A small model that answers yes/no questions on an image's attributes, trained from scratch: 195000 training examples.
Rows from block 2 of the fusion encoder, named by matrix and row number. Rows with one number belong to one attention dimension. Each number is 128 + 32 x the weight over its row's rms, rounded and kept within 0 to 255. All counts start at 0. Numbers have three digits each. After the name is the row's rms in percent of the matrix's.
# q: attention query, key and value (stacked) (fusion_encoder.blocks.2.attn.qkv.weight, 768x256, the q third), inputs 52-103
# k: attention query, key and value (stacked) (fusion_encoder.blocks.2.attn.qkv.weight, 768x256, the k third), inputs 52-103
q.81 083:086147108088077162146069109131129065114127178081147153101115116116134150052164111130150071107081137112082104126173087101138121087146234140139175096133138153
k.81 074:077197103088109199132141146098153191151162114151132110152068152154102192167157105098081073146117151081123119136107149112191128114118076123166066103097166133
q.82 089:078110147197052119081071153129140142131155095189166104208096107126120096136156131069146146155135163131124098098115109121101047171109119103160095145117132152
k.82 085:076161142080171190138161103081142062081095130129093143147156155105063132073136169200125096162182164143142107146150188106161150117118164115102162152162139152
q.83 094:126155130087120184207081148144101197174128162117071136127139118140126068084124075132207119162124135185121068166163114158115085125117133150169104089173105119
k.83 085:098060166128102110135116089124107170122113152112155203135134185106113096145126088118106116054110120124103122097120101105073132123088126137094096083120157182
q.84 082:169101130126179165129185159081118104144174182096084205108136127095137184164109159139122090144146137161074077163147156100129193100138076132177148127119041098
k.84 084:101142077166114147129108107132125114137074144152187127124102142160047115082160146139183138097126098085148174118145055099149111119154135120121104093098157189
q.85 088:123139142143108147161175197089138116111118182120148163157162122163078123124160117129125168139145134105169091143165204159123170183128123083116148112167096147
k.85 083:162074097165132111116168156132148066148120196121179119091197126098180121133150173138205162125134126158095129103123104151170087085159169131130086153093114069
q.86 084:151079110078123158117108107125150114132144102122142159174151159143107071157122118091171101084101121208169092147125120088114103098170187090150114079119072117
k.86 090:055151130127183098179137168131135121126107140063133134163118118150104156150085177145125094103143154125142128142108137111130196152136089094119113153117186144
q.87 074:190101132138133141174141077142203146084157170094119162167148162152176132144164116133159100094149075131123140117119147151152140091129129123141102105151090134
k.87 075:073138142101137082132140115151141091094170060157147127085138118087104150105144094146073138158135157138183159168107078097131121117137133129140134155184171098
q.88 080:136095173085103128112091106102091106077067141154132093099109165121138169118145124124107142136094193086150162104136082103140147146129133172073135059092144125
k.88 077:142087171169175129109151144092101109108137132111126108157185061134079107097142111083098079117082141150139125116126103176133130110155117073075093090082096134
q.89 087:098175148075130109127064151130063082153162120087144114140171118139122151084142074163116108102093163140158083133119166099058094133132229111129145162103163139
k.89 086:164132178076143098130122142087168172134141108123088143130104160113156176183122196124187106130131149197097141139192136160140196174169054109191091112103101152
q.90 071:112191095141169100091110184110093139143090134153108092171136125080121092132137160121153082143112149143182203137158130145133146176119131111104158142085123128
k.90 078:147068126137165118147080122196151090056192096129179156142070114141119133120121136171107142127169119146090099145196157152076164116120188164145144133146134121
q.91 083:137114063123139147166122096088134134063093126145133047142081130121130083153107119195135090111111146204151087127125081116102113080165079170129119133091098125
k.91 075:105136096096111098173093148190139121104113126121077124129125119087143063173121091098146132134146108123141118150134152134088124138136136096146160142106107130
q.92 084:107157141114130171165189095136091151108137177097118149088179103133135100113089115188137056138146079145181104090115135160128138103101161176117135184091103094
k.92 080:160145090218096097106103085127191156160091056143144170076167142135119109094110076065106157115154074115154116099059085057140159123094108129145112127107136120
q.93 081:167128150107111123165120119125093071138073121096155063124112149171155238135146129173101112107186146157146105194155140142096195089157093046077097116069124116
k.93 079:082184125128165166112167107153154156077155107162090152161121055118187118162110199069153177076170125176139109179156123106101109139191132145113119151092119160
q.94 084:092056146074132051156102118136149144128083152099184101110143154153182151128128112165107186100144194105174122083085076163147129151151133059087146188102173132
k.94 077:147142127145186131169106105088124163163114122138123137078133115130176175153095143135122132137136080170159082092108159143133099126093094133158167118175031131
q.95 081:111161088138125132139117089164156142189142050130064093189154141079108114108132149141113118121132137139083157074111167121151144100160132077170100119099120117
k.95 084:155131198128096157115126088104091113126068119118118172132081143153079120111160162135064076136151112164129124113151167139121177133109107149153146164131148126
q.96 108:097088169088187113129166095087116077116176099092170164174155121096116158049140133071089181148191135089132162098056073094115155158069157105127094152114097178
k.96 117:113119173118156180146163165164059141068103131149116154083089113030125157160212187083150099139180098145138115112170086069155151150125134095187142089223106108
q.97 116:098085109127094057150109153105111129090114154142075163140113065181066180093148033149114111096153146084127138140146138096155135133123091125114161107176120154
k.97 114:138112085079097115146146166154126152186062166132126107148125127129143145098140137168183159117148151134142150135114183075159155154103114110104132207109138102
q.98 116:107174141097169167091127134106084122187133187132149115108108110126119137059127110135159104132149126138167140110080124124104122154180043088145120077133095081
k.98 119:134186152134211145166104157193120102086102129161094156089077065121130146084084088100063128143132119098136095141094110105133054120127148100155160088099101118
q.99 112:047090139081140042116097120070151114177137137165126176182148092075087136168070137150158151148137134102203156165162126099101107164160151154150101140129135124
k.99 102:146125176127102082139178115105133125067186162142110095172133133159115131108166144120144115116105163141091152095157122156127101136100115131120117117099069101
q.100 100:127140118086094173142135124129146159143143177139116150113178187184061151113123131097146167125160172109079133073098096163134073134085060151175145134144109083
k.100 106:174103138142128114151179117161136092162099157084140178176087102174130072129108162168160120125146127126116153156168192139097127046161100082142184116138110086
q.101 087:069146150137096081143114106061070172126156158129117139128155133186014118087124156123135175101092114129180111130089157119144118158161101130115089095107099093
k.101 085:126107125146132139133125141158141138099111119132158073170109164146158163116134208201105137138148189146116136148111130125150140188109125076117157141130082116
q.102 085:070150103072140157111138120114093099144166125110081159117076140180185140146147106166114159188177091174107102137184086119133119119130138100138168123132155076
k.102 083:118109137186149066153187119119174142113160140132129117114098117110096078140132134057160181165107133097152083101096135088150076140103135139097151161109161086
q.103 094:088203149114131143149157137119153117161096115067144084147084119201172179107160139161109081132130131099207155162096117160147126105140109138125147142120121141
k.103 087:102076132087154163128113165167075179124151078171149126155072159192030178094126146079088174108120142111140118124121120129114161098091136169133079101137118102
q.104 086:159184173159176149129117127173111123150121106131139115079088101119101083131095127146116062130097131112123143147088125097113078074123110177094122210147116109
k.104 091:194181103125138078084167083148074115113168121141137083113110154138161069140149072100140116138126111128135097104146101141114105101057105200117060140183070145
q.105 081:131149115078146113111141095123193100074099091136105147045111165078085130142070120143101147177136119088107148116073070204152168101160151154074133150108116176
k.105 085:116078080148152163128121134150118139152137097095138137102136069133155129204121094091078147141143103140163033145099126082126120139101065107107150112152144159
q.106 092:143155211144138115101091155205119136135173127087149089145113139114093141120104171137085097118125143092125169147055159044155108101082132117115114127110164124
k.106 086:116146126136173127126148135126199181088133124108214095166188128109112168036106095113144089151162150180155151158140167126105126161135126168168162113048128159
q.107 088:163107120137083149155085099094099103136140119174129157165094138165104145162205101070141104168178084129123096173192102158110142115178128097107123074108082101
k.107 078:155187057125048165122200161134102114128090137125112156083173158141105158156077134128116104094105146084147170171138138110162146096119110039173067123135172117
q.108 084:116118111148094116130142163101117101095115160098147167110105099155153163165145179056168128098131076094112084140181159137141128118164113066092150208077106151
k.108 078:102075107131127148105143142106151104106114096168095111166085182169074184134150148119112154125141138131142169138137122116160112062084118156149098097140176115
q.109 090:118161168115163175191128143134089183112146210119089153132134109152142163118179162121157129131168165114102126147151172148164140098152136130122168132166084086
k.109 086:116099092201104160097169144099124100183080155144166153122149138124146156188124083102138128132129132163140125078077152120138163100148122171135092154155126068
q.110 082:098161176088132134149128101115085090117148160187093139177148206146118144084126102054157095082175141115150142196174117176144105120195105126096173111112094124
k.110 083:126122125133069151149165189125106124179113152118143162169123147144163093191164096128108103047136071117110112121121048127111156158108069151117090127109132131
q.111 098:219162121086109081175131103127106123080133153117129086073099155127116164110107148144081121126105165124112155105096079117076119101137126191112136121137177104
k.111 095:130171075175088136088074133124145136186144128129106119145133056171205159178125123111100143121095085142133118144149124150098146087084133147202116099202066119
q.112 091:136100042119208066136146148114114140066067131157132126080163136144152130140089131140125148158109184119153143122084108111142149140111072155113103093100105165
k.112 090:080133037181153120087099135156133160177091111081190082101093070087137111187192074123087142047104168105168067145100103136100101083097096121147137103156119140
q.113 078:174153198141132150102142106105065125125102125153172131110141115106109140120164151119162142134146179131068107122092137157147178051096142149141128129102169098
k.113 073:164069126116174161102138116174198142141086139098174144125179112171163066142137110109140144146103068107130064094103143139147147120157138135153127107136113077
q.114 079:111163096137082056122118173149169074115144102162114096080096109140118134086116115129106089172112100119156088086103138149084148153147147120146134148149148150
k.114 074:142098179111077181153123110141123136033145123144066095113161122126091080142078093140128097145088144132144074126112180085148118123134144168154152168120078158
q.115 081:116141081155083136074146184167063149151123100145157181147141074114109161161135109159135174126120129095122098185143094131110117166131100139140142129174079104
k.115 080:138157106142106181081158148072131126098125120082167139175152141134087117143103141131064095133139145101150192101188139098148135097155138153121141145161150128
q.116 096:191101179101133086121068128148129157108117087187110134108127113084146107165103080137091159185124180144109120173067057117107142178163126171106097094081122111
k.116 089:116142105083164155142073161131047162135104152086149082118126156110128063135113119192112165163167127160168117105101134134055115129128152092155131092172126093
q.117 087:137115139102154120105107091197127120130125169135159110101126148094149136065136116130078065056084182143100126074097201099155053118185081128149081087102129099
k.117 081:133171162173165161155195136120105141094127163116073165112129064117096091077143147130110086126088068118091128134073168154114125166056094170153178128121103131
q.118 100:165094146132099089133116157133119199113145165157130191141166108088114151109114098105098147102162114063129160197195152119095118163108065152091092078151059101
k.118 086:125086093146124111115145150173167102057113105125165156081149210162147103203115172172121119129129090122125161136141109109117124135121229074130143124140191091
q.119 080:171146146142157141127153093086144158082115107120080079104102164082088081139196144153104097168125101177123159075073070103133151051102145159071124170139116162
k.119 084:092183164115116104112066162161066111149154152081151102106116117148165126160141078073112121129170099153146154132186202139157117131078119165150138165164098154
q.120 081:127057136096116096154177131124181074139078127117134135106095116137156155141111140118116178146132112113162105210147135150142177159136117071084164156145145163
k.120 075:151104147157123187125114091166132147119129083161086128105182111175126130143088121170129083134088141129098088146136124105131135057177126115154100109175104118
q.121 096:157118144157131121134128097160142054156102154166074172098139163150176129162087160127106112152176122184128088084114156054094188109151143151168180125085128164
k.121 082:159111117117174141145113142171178064139099107146135118144151110146173089146145155126129151172140097113088141125131107075142166147150140137139149139165110096
q.122 085:138151169123092134129104154162132099141161085117107109180086139142140163173153091145134104180111134088174134172132154119138167151166119063098091048138167074
k.122 082:153118097116138139168136115119132175101118134128088146076170113087101112092112155171112133117111123102100134151144166124123077063151075125107175115064139126
q.123 092:180125156187141134106163163134081104145166187160141114101164119125147175084173137145134137130133125099173184092150168183170094143065154094162179205153144128
k.123 083:171145150117146168154170081141115081138088112109135108092111126116154089115157145148173159160081060176061176169153085077165176111133154109077165138113105130
q.124 092:122115171096179099114165174127065087075146100109125153078148168135120107145124160137096163090125171104106191104103117126137153095103140120150160108060125062
k.124 088:160103123188099113177102118144163128131133133158074150152137139159169081181141125094148189099115076124152113106140149151213171126055123146128177123126109137
q.125 091:081149155135132074087044134161147120195079100177102144168165082121151153130135144113094162132120141110118116141164142092118095146163125097162086149171113114
k.125 083:109105195135168137179112137145094133104080149172106144161143180158080125120169147145124117166092171141097149147180165098154119131161063123121156121109160172
q.126 078:121087161176119179108108153109145124202159132165156149106173155081084079110136148069088131127156116124141129082128095075161121122138092114162087073150139151
k.126 080:133113091100168136169155132087162151145128121115128199110111095087108121136116173167167067166162149114071162156154161163093129102058231111159138112157088108
q.127 084:090088080132162172148151134188146095147091091160150152156158171094174092169165101126127148093101153076157153122143168097123176109128171149150115093122150085
k.127 077:125108183167122179163070089100127076179131127112141142148112108145104065099169074143116115076121109086072113149082158153119108152148122064071152117123126163
q.128 088:099159186131120142150127191117129175198126110123133137125129118133159119107158192156155158150084142097080129144065121090116116137123176087113084087150121138
k.128 115:077156092143127143125114164113127131139192115110100136176087109170106124092123130014092127089146124111142121161191187190097188062147161152084143171094131109
q.129 095:111102098107140136138116116122147134130133117126132100101129082100178145111164115122138114135142098068153145112140158131073178120088137059125078088154086091
k.129 122:130162163146102138128158076196111141097064051080147161072174082094113093106143106155117114155113094128159099063133081111001120125161213135164174140072172133
q.130 145:196158059116198126132143149172166173151201109182115102143136078085135045194159148095131103092107126120144120094087118114190100086104117188209155197107198128
k.130 145:154177103114110156165104149097052110151100146099121122117119147122099109135130122130132132102188178151105027079167117065081122130117129131184104100068121123
q.131 122:094105079157143126055157104152124182130080139152183158158132100154146116100102135144114181127159068136066121129080147058043130181116173140119048123060052137
k.131 125:179117086090155107137116166119177105091087165142095090159109107168191184166117116095102158162115184143107117184120114114125166111087122133119137148171141179
q.132 119:167197152110168158209108111104119173169213039116043131096138146149093108130117123153117176131157085089124137118107212144070213187126169164133079165141140124
k.132 101:127165150142068209122134115034122136096127169113172133126184096107076118130116140171147080161115127129112107110112127075093100169134142111147154131150117104
q.133 102:099081136087119072164181099169125056100142172142201116158129131065120114179106159137102128124127105127158110113178118135101074089137126106099163068132074098
k.133 114:176125135164127076106124150115131138102158099183131115149164103113103124146134147132057110124153117123097160098023211131114172146113142132160183098143170089
q.134 087:093182092084101106123149138114142158105163125150166108102160184124070194112135127149146133137164146174099137107162124113192154104132161156092165120126095100
k.134 088:192103188154159127115191185094091147076183089162132151144147127074124089141158094161085107086207166129036117139089203101118100156224084097142131181091132070
q.135 090:080141141129136121154123063146082181107093114116169147101134117145095119170177151109089185102151129132153075152142137104184058062086142130132106139127101102
k.135 087:079126150104124176175060096089129082134162090163089107125124146192135100100190158180135197092179140146088132102108192158154061132113076103153093121151165154
q.136 090:107114118129155129104147125073157113107164057165082106176154157161107114112133116097149092128183140111183128110138128144089066132154083088135167125069149135
k.136 086:157167198082120108140155089206118096102104096159068157068115176092090160166087153131155109143115151145160117138108130081137169074110091141109156182114142154
q.137 078:132148143158187105122127099147129118133189125148113138125130080119113148156142102157164127146125047080108178138164120120083081113110150152198159124145117133
k.137 088:139099131099110157129134062119127144083115146171121176129146082119128138165112108059133144153095110139155151152107102105113162072106174179143142159137160156
q.138 080:147072122087162081132100091075098190108122086096097154126097162173097126066165195177120115122124194173178147159136126160185189143141132116109122041141141145
k.138 086:108088100160171126127095132072143165144100111130123106165083113199161101131156131150119102119111134107096164138163205154113142085135129129155145126115084081
q.139 085:162087071090170171112113129163058129113194125109186123151104176121110165170163091122160092161137138154109150109091136112167110130134100149143107113131103103
k.139 084:163079149148141140096128159166151093148089115087173140156094127115089102170072045153187122157175118156163150139105117112139142156147148101108148071136159105
q.140 105:156165102116130105135099121108067174127112112102105120107150162124138152110182147157114094137125143115153145123135154138098094126114082072101080142081173212
k.140 100:147182101176106125186124163181114174131132140080152047168146158117139096102075031125125109135198123118149102118154184177204165132128120140152112063146123105
q.141 084:136198189147115148096116103072076157143173168127128135132111166099139165129121142085087175083081138156093163058117132146088151122124095178129111206113127155
k.141 089:181091133170077128112137092133170206116169146191095114107103115160141060131075196099119127093076090134116120205150083141109175088060115180145152124065118143
q.142 086:146167167093166140080057154170161078163146132090109117130129131150113158119156094162138157163082115119148158086127116193142157121077125155177206154164102136
k.142 081:129148142093154142099081121124128181040153113170128141124138100200145165198141083129070128117104129081101075095121183094051105101112118086086159157122080119
q.143 077:114130147134098088097111104138125128116129054149113086092145088123130109127132140168127104173098131083156140125114152157079152144140122135145193092152191111
k.143 086:137072120206164122101160124135127135139083141158150182101142120118128141164136124112172077139157123117164085122155112130110087117089106120110161145104169118
q.144 092:120107104111141135160092179171155155149082150077060099144109142104151150099149117071175086115126127162183086119130163100158069098184162071159105077047153133
k.144 083:133090103103154125172137116105097140079101157089143190131158172105100112110122135122083112102142176104133171076176134158122136161130093075194162033120130137
q.145 083:111115081124064129128159171124130112120119102122133080155120111183154116162118101068172105217181129126159133118127130131127137147177187106170083130066151133
k.145 082:107109121106128127150147185129201078082094132091152174181090143110159145113157115107135106113113101192134144135125124144098061149173098163153135137138156129
q.146 091:041143134101105113082109164144088173113122144104110131151127109133141165115164097134123164037162143119099124146107112136139149135090103146110153145143118061
k.146 091:110131081132120071125145135134048105099111113133079137130116134191184136120149088077142161160078136133130116156110116147087134102158147062056186148094182074
q.147 088:083107111145061174130255135098163071139108140156179189120130136173138154209113147123163114159157068144130109189157132101087156094109165126109165140105172143
k.147 088:119114151105140114089200152180189134119177192099084114088154156119120155114095180166138131136176104088130196161167140141203110105098100169075113113149142081
q.148 085:119067134163129169097118152164063152111144135042126126103089169124181168132092151082111072192097124155151132126139154181076114138122139108154107136115106096
k.148 094:082140150108157118112151107145115168043112124150196152139123113079138101106114118088100040110079138138138160110161120095102090142187147097080118140089188123
q.149 084:153134121152087118083128111159128094134161060119146077106095117093119133163107150066102089171128133153138115090135138100089137059140121112124110073126158149
k.149 091:167113150151151168124120139160124103151120129051155151135104113086071104094109131121108101160078157135166147124169172133135102105183104122124076107136143149
q.150 087:163107155132151130122145123155162069105108173163162123108151086069122100096171109121110135186067046128140095097110174179110055103136149112150136195143167142
k.150 082:090169124125107152146102029116123113096159145102169130135131131161118142108111076168118226152127089145106083090103107144092102141152086095153142094127150167
q.151 072:095119147093121064142167040094095140088156160169171120137082097089185128122182164099125108109143035110156149125121134189114156145123097111103193112160139166
k.151 068:084113131123093105170131114191124079131123132133112072143132110121140136149104091098145093095107091118072089139128122065137180132094125182111073096113099185
q.152 085:178131157144056131149159091149103122075160149103074049094211128067080087092097125110093118106139194122114166083159127092112139163110123113140129129119155071
k.152 083:128147086144098163139128116138161144115159048161123057120173060183110122116101125124151126165133156088121112119142104166042119129144117117110126165122178093
q.153 085:084176160162126149117168189149126073186097092149153163104114116193151100155118174171151166182097162096139110116172114123060104083165094079148125083104176138
k.153 087:139149126150116146158185087128125125134123111081146177124132167087142119124156126153139112151163169125171179123138112141164130138157122139148167133100181106
q.154 080:139133193132102154173136131147128179091165150140094134067178130133095159134166073162119093101128130112056120072098129129183147154099161195153176149142130093
k.154 082:085190088137153138152143156077140141149168114179046098101196142131158164147150179166173140146083173128157126127137112123038178119063171164165176152134138155
q.155 081:131212152097136160161123094127119149113154128059156149113169148134096147131110110144173123103111092132062115136128108135163156134091098114152171150187066073
k.155 089:078157149125104136124114100098117156108185117131079117145127144167096148110129133182161175105158067153084167100084119110134134083083146123108132085135084106
q.156 082:136149149167105113112071115157083122141118132101067088113141132110125127120123151114147125114136107090134186134144141109124121169122146128120137175069180095
k.156 084:132131103141130126126131144114145147147213141096112110110132121147170093116086141130156130105139117133185169094065146173082133211084133073138135107179163097
q.157 084:093095088071129171154156142099082143120098115126148163143155163128118089107133157071196129150135102160083097135103192158137122176121129141091146171160099127
k.157 082:075083164146117090074156092165157119125104153099124149083131150120092172111139141176152138115161071083061095099086136056182134123124168108105138161084165105
q.158 081:099191110104143157145097191110091106165112161131157162134139103179063140113146101142165129151093138084151144146097091147095142143124082072156190092130086106
k.158 080:169176158100112125180144139143115066079147125125109138130104173157101148152160086150115108144113117087137142129088199091122146132170111071169161126158140129
q.159 087:114112131140132082188108149122115135077091135158106177115160129136137115100167099142113101085191127159128125108113082158145104159149189172152182122155108121
k.159 086:110158149117081141106170143054156129172108094172165075120155138158172137157116112068207090200173091049111072140185086104131165139111127145149147153146067139
q.160 098:062143121165146087165061177134144154144142104167159158132140147152101103163129142083075116086147125133178120164153168109120165075176134093094092139146134121
k.160 104:110190130106131060142085176114170135205114125138131109078092078069182149148104135200070020249097144108095083167153104158110101088109111102093152107124152132
q.161 101:108100081147156148160130133151129075138077119138094185116061122169135190220120111141112124138109086152140126121136159142099187080209130081095096137126131187
k.161 101:074083106035121095107155152114132133149118125153111147143108183177157140137151119147074090158120137116101086067157110139148129157072134154113108129164106144
q.162 126:146062150202111104093140082078165118125125236132133166113150141142145138117124138125142143138123123154156106123203143127130082128203138131157141159126132137
k.162 129:096134170064114118111080141101156120141091124177078171066138134108152089108153054180155122144133109113078078017073116094134108128130146167183119180123114119
q.163 126:133156100106160176148087168146159129169116068142110147126123119128083160187143096128191153157109115135109119184150152100133119111162132127160054175135185122
k.163 130:147125122105136152093077153087118104110097150118109173171164204111136141124162124186092092143166115142066113064109120083157092117186137081146100160140092160
q.164 107:127096081151135115148083164129143101128113129161139108162115166108163099111191132106131114050115156114150094117174092157209114127166102173122132127084070156
k.164 127:042147091135141164113176153116103160151121099070143097124092167096113079120162187123158142139083123119183138149120082184098093128128193117153079104107060149
q.165 105:108161177104169127144082121168145149160095073095083098141089098152114174155112109113135136113095083117097076144111169134091118094070134135148093150144162149
k.165 109:123178121129168152149150059118198125177118161122103132109133112097106145138134127195138143180107137147130134118125123173065093094134180110152080063160160164
q.166 087:066109141124116119174094063159122150115131153114112133120154102166125118153091096149061104087101076142106117132150145082105190142068126155132140218172125162
k.166 096:135160082165116086146167171098113155097155159131160106166119108148183092178135146111128102098089088094075157148168132088157150111133091150150050135116084198
q.167 086:126130096137091131075163119101121143118101110107133139047158117113125160155117164091118155091148139175088126162125126032108150119088129160097091107124106127
k.167 093:081137076135192093132106131099117166114158131061065117105168161140080118118130128089159113127074099132122131095155107081157084116113139151155091069145110178
q.168 092:120031090147132124115119143101160207113050160138139122179154138129088105119167071175075091096097141152161119146108128125145150062119143165107092140135144170
k.168 096:141123126120119183137144158127132140121153126097127115131150111089143107124140132108112154107205118171144127132117208156149114148148145134140099123119121150
q.169 088:145142109123104133087159123130124127161113123129168155118109143104065088116117106148143105163159151133140118160116120127133153059101163109119096161113087163
k.169 082:148150154073120181131105132120133147155135185134129163103115137079125079196108135137093075170117088182118094086158127148128103185140074147122063109155171152
q.170 090:145129068072155153158117159140114149100155161102106116102049155138167147139150163118186153089194199150130126086126108124117067152086072123117131140130138115
k.170 086:131165101148089154125141151127134160198164142096125122181116095133130143081168137126128100105162115126132165163152145149151120102099087141157099077225087122
q.171 085:181105157125155090087150149104150182164060124095134109084128147137146068078124153111088116152126159158109116114151176171202135129119083171078111101071148145
k.171 086:071152068159150134080112099112135098182162114075183116195143182141145107087104130140193095054117133155117124102121088139163115122128168145161066065115115118
q.172 086:158093152163141126100123085194165102094100107146135129118071076109154182136126148125169104123180152139097135093116046087120119093131133177125088138155147147
k.172 088:119116187100109098126145171194150132141169106127146159101167104057080167125086147156151173125151154193159161111150110160102126118097084108133115032143128123
q.173 085:205102140072080110130099076071073138087120140191118072125076146098118138114147159103091094126178139139092126128178089145126140124157120129111131175061156176
k.173 082:130163102134153112073102174148100125151134167161188088123115109083190111117108112119195096141163147065168165126144128089118147102127158149103042126106051134
q.174 088:127131135149153171131178110131102088115129156127144177049151093177106061153142155155085108130137101064102138164147132097172154132191168173158098142143078136
k.174 089:133135101131169123133102101101161142143172089189136129137087121136175109151148177174201162065120127164133173162132105134141106175152171153132102163149120177
q.175 091:128082160137158137116154103110182058134098110146138166089146138154062113118153133127196097215138114128156078156153122176182134040165157099109109143100181159
k.175 095:044147117122130141134123061074122102119135152110094109117124113114152141120165202137122139099092114158135111122122087129147111156174089139149071106054171163
q.176 084:145122064110086134186137126128141105093125110125138137123103094101144106197117144152160142126120127166108088175149086058149111103172147181133142068140141093
k.176 089:082139141134100124127130179110149096152145080133122102121112083145112140147139138160022190119100136112075144195124165174131088121136129165163121096083176148
q.177 090:108154123062154111177103133112108129138110130104145125119040113164090130138151128153099090063122116115134150128156136126136148104136108112145178088101099130
k.177 093:155151088160148084148141132086193118201116150117159180192182081107117131042117141140104085091175153064146194126180125150251141103121121121109134090187066134
q.178 082:163117155152106108124122125154116161158115134124200167140135133154159125105210188081134108098111135129152158123155152179143120101127107115128123115107168154
k.178 091:061134107089078094196180168117114079160104113094156104197162080137096121111088133134191044078084161103088132163137111148119168144078135150148094103176082127
q.179 082:113113102150184088170116177086097134226124171134145056116130101183154063153163143114133100129138141101167144130134080156140158094097112155070181110069152098
k.179 087:158114077190121155170112219077147128096131168151125112145124157134163158143130161075118082156150178112133084126205140163143143180087197167144129111126116120
q.180 090:180153153073188138165051121178124168138183139123148095143129152108094145105115147179148162150132125128078142105129152160146121191083120152181142173127131139
k.180 097:089110157130099174134065121108130147096171121179122067111123103151117123138131041181141129187114117134113107110123171011103131129137078134132127152121089136
q.181 091:141135197171159129150104078131125149104174155146120133128197111110113138163117172113106094152134102126114103078179159114154164063146125168127153105137120115
k.181 095:142164157092147188112169128091115106134181133117122128096132107158131151125092194147125088183064142146106144143108149111100131127114157169147164111173081215
q.182 097:107063107148157118097156134084159086138085129145163194118134150142154125142149160130152091116147115147187150164128097143127177106161147160084156136175087138
k.182 089:165091130157097103143184134125141113117088073111185134143135147052118112114145132131215072090110141095117142134198113125166180141129149101126095055144131145
q.183 088:093063164124150107162160150151170157145129165115139169085163113156133155130122111151098195106135045129136114212156116126147098124143125066145141091159158105
k.183 095:121120157099117089145117112140186102146121128100133113151152156107153163061169125080123124113138146147111120084151140182096080140171151101135171150141139167
q.184 078:126100127066168119105178117187095101143094150065072121128075151125090138077158162136174190174048150115070089156107091150174108118183153144159103102157115134
k.184 077:132104201087134186115183095170124150078129145151152147114095137108119127156138131106132154122110135083089087116123102149132092100169178114152090125063127105
q.185 080:120121093119172120127093092115151100072078165128068119086066194104114111213078096122085175169088112132097084118090070121190148108075150152115178150163087151
k.185 081:091105147124168142105097116162109122167129095128173140103150091142126169181115104136112185103125148126128105070090091093100119102101141059075141149114079150
q.186 082:089145165136094092158086085115104159120130112127108127147144196113146115142176066146087073094114110167073149116141121064166107144140080156126082167185118089
k.186 089:124186063123067103086134101089130166126180136142082151118114117142155095109134141145152118116123127131120158168129096105192113136083158162126084087180074123
q.187 081:106147129125069130169099158132199084161137111168156122108106094196152131119134114150057112151099101114142131169136084106091142128175117146138143106132136099
k.187 082:163134128096138089126157120135190090113109126088105102125065111123137169073128153130122130144152119146151158099068156134154132141128134183109204153148103139
q.188 088:168119176171141090087068064176075175164149122148129117091167121117118197136120116109062142110088137105098122108120115160134102155081096157121124136145092150
k.188 096:103170129164127166122106102107149133037131133173082117121108136134093158145125155144110155125113102140136117136114150144168136152146145166086137102136113209
q.189 074:152169110121109104093114158109143075131069168094082085108086171125155139101120175167141159169096103146142073090153117084165118195144145142189058111089187155
k.189 076:117083137103127108125155138189162062121124153112121111134144166188159109159110087135210138149160136139120101122125115148088068184107161149131121139049114093
q.190 077:151115145115135108174148103072123063126145169090126134159134155179120084194112134122129119101091168120151098076125178133177174145126114108145169132112117114
k.190 081:152163136146148157139107106074169094118139106137131114139147075177112192144135157156115112056128119150128110195113111123136162154108126129089133082137110203
q.191 079:149151127116141117139076177183108107192142139161079110063184148140166157102171139191117147158147095077190130097117158160156101089108174175144149161094156198
k.191 084:133113122176115131132167129142156120139077132155134138119171152092136154152125095122125129185131091162155124094138137160121092176174137146116181135153117106
q.192 159:122141044102165147119117127116161122173085115152068119134116123139078156082124128064038112148136136112071142162123133129147135218097079066120150111096108116
k.192 135:150026170134099061144118103135087126126172137120137099133138125110165130172102109169105158116164117132122093128065086108172137079086196177122068154172078139
q.193 120:119118116135172171101156132160115125127117072163124102145124144088093162089107065101141100079118153133141119127122136156064114190121143101161175092163221128
k.193 129:188180059135180128139070158172138150140141101169129121105131141102094049115118158071098119124150153106080141174141173162071174188100143145117180066147147085
q.194 130:071133180129117145136158148156143125165123122125116030107120136137130093134154125137149126094125136164106176165151119147132131151149093186112154050168186169
k.194 132:130084136116142106128098102161147170169116125126102116138051182128156106227127115118112072090114092179096133076145123139144147131105157215136113164080042171
q.195 123:117143102148090203140194113100128128098089170130080087112106161163135149232122126144156145136150168110121152123130074115197146096143079090089140124123153103
k.195 125:090140163131101102066191153129143133132086071126116107089115161135095123159088170112111137121096102126112057110155134162107091139151188125130099134116163181
q.196 129:115171077102144113105101139151099137113078129104167106158143162089142138131095155135153145138129136163131117164134123177131116109181115100100117152091159147
k.196 127:081078110158086149129104104106139125108095185112110132098090114168197144119138127079094114093087151113112094115128139104131145082091153177094139119205119133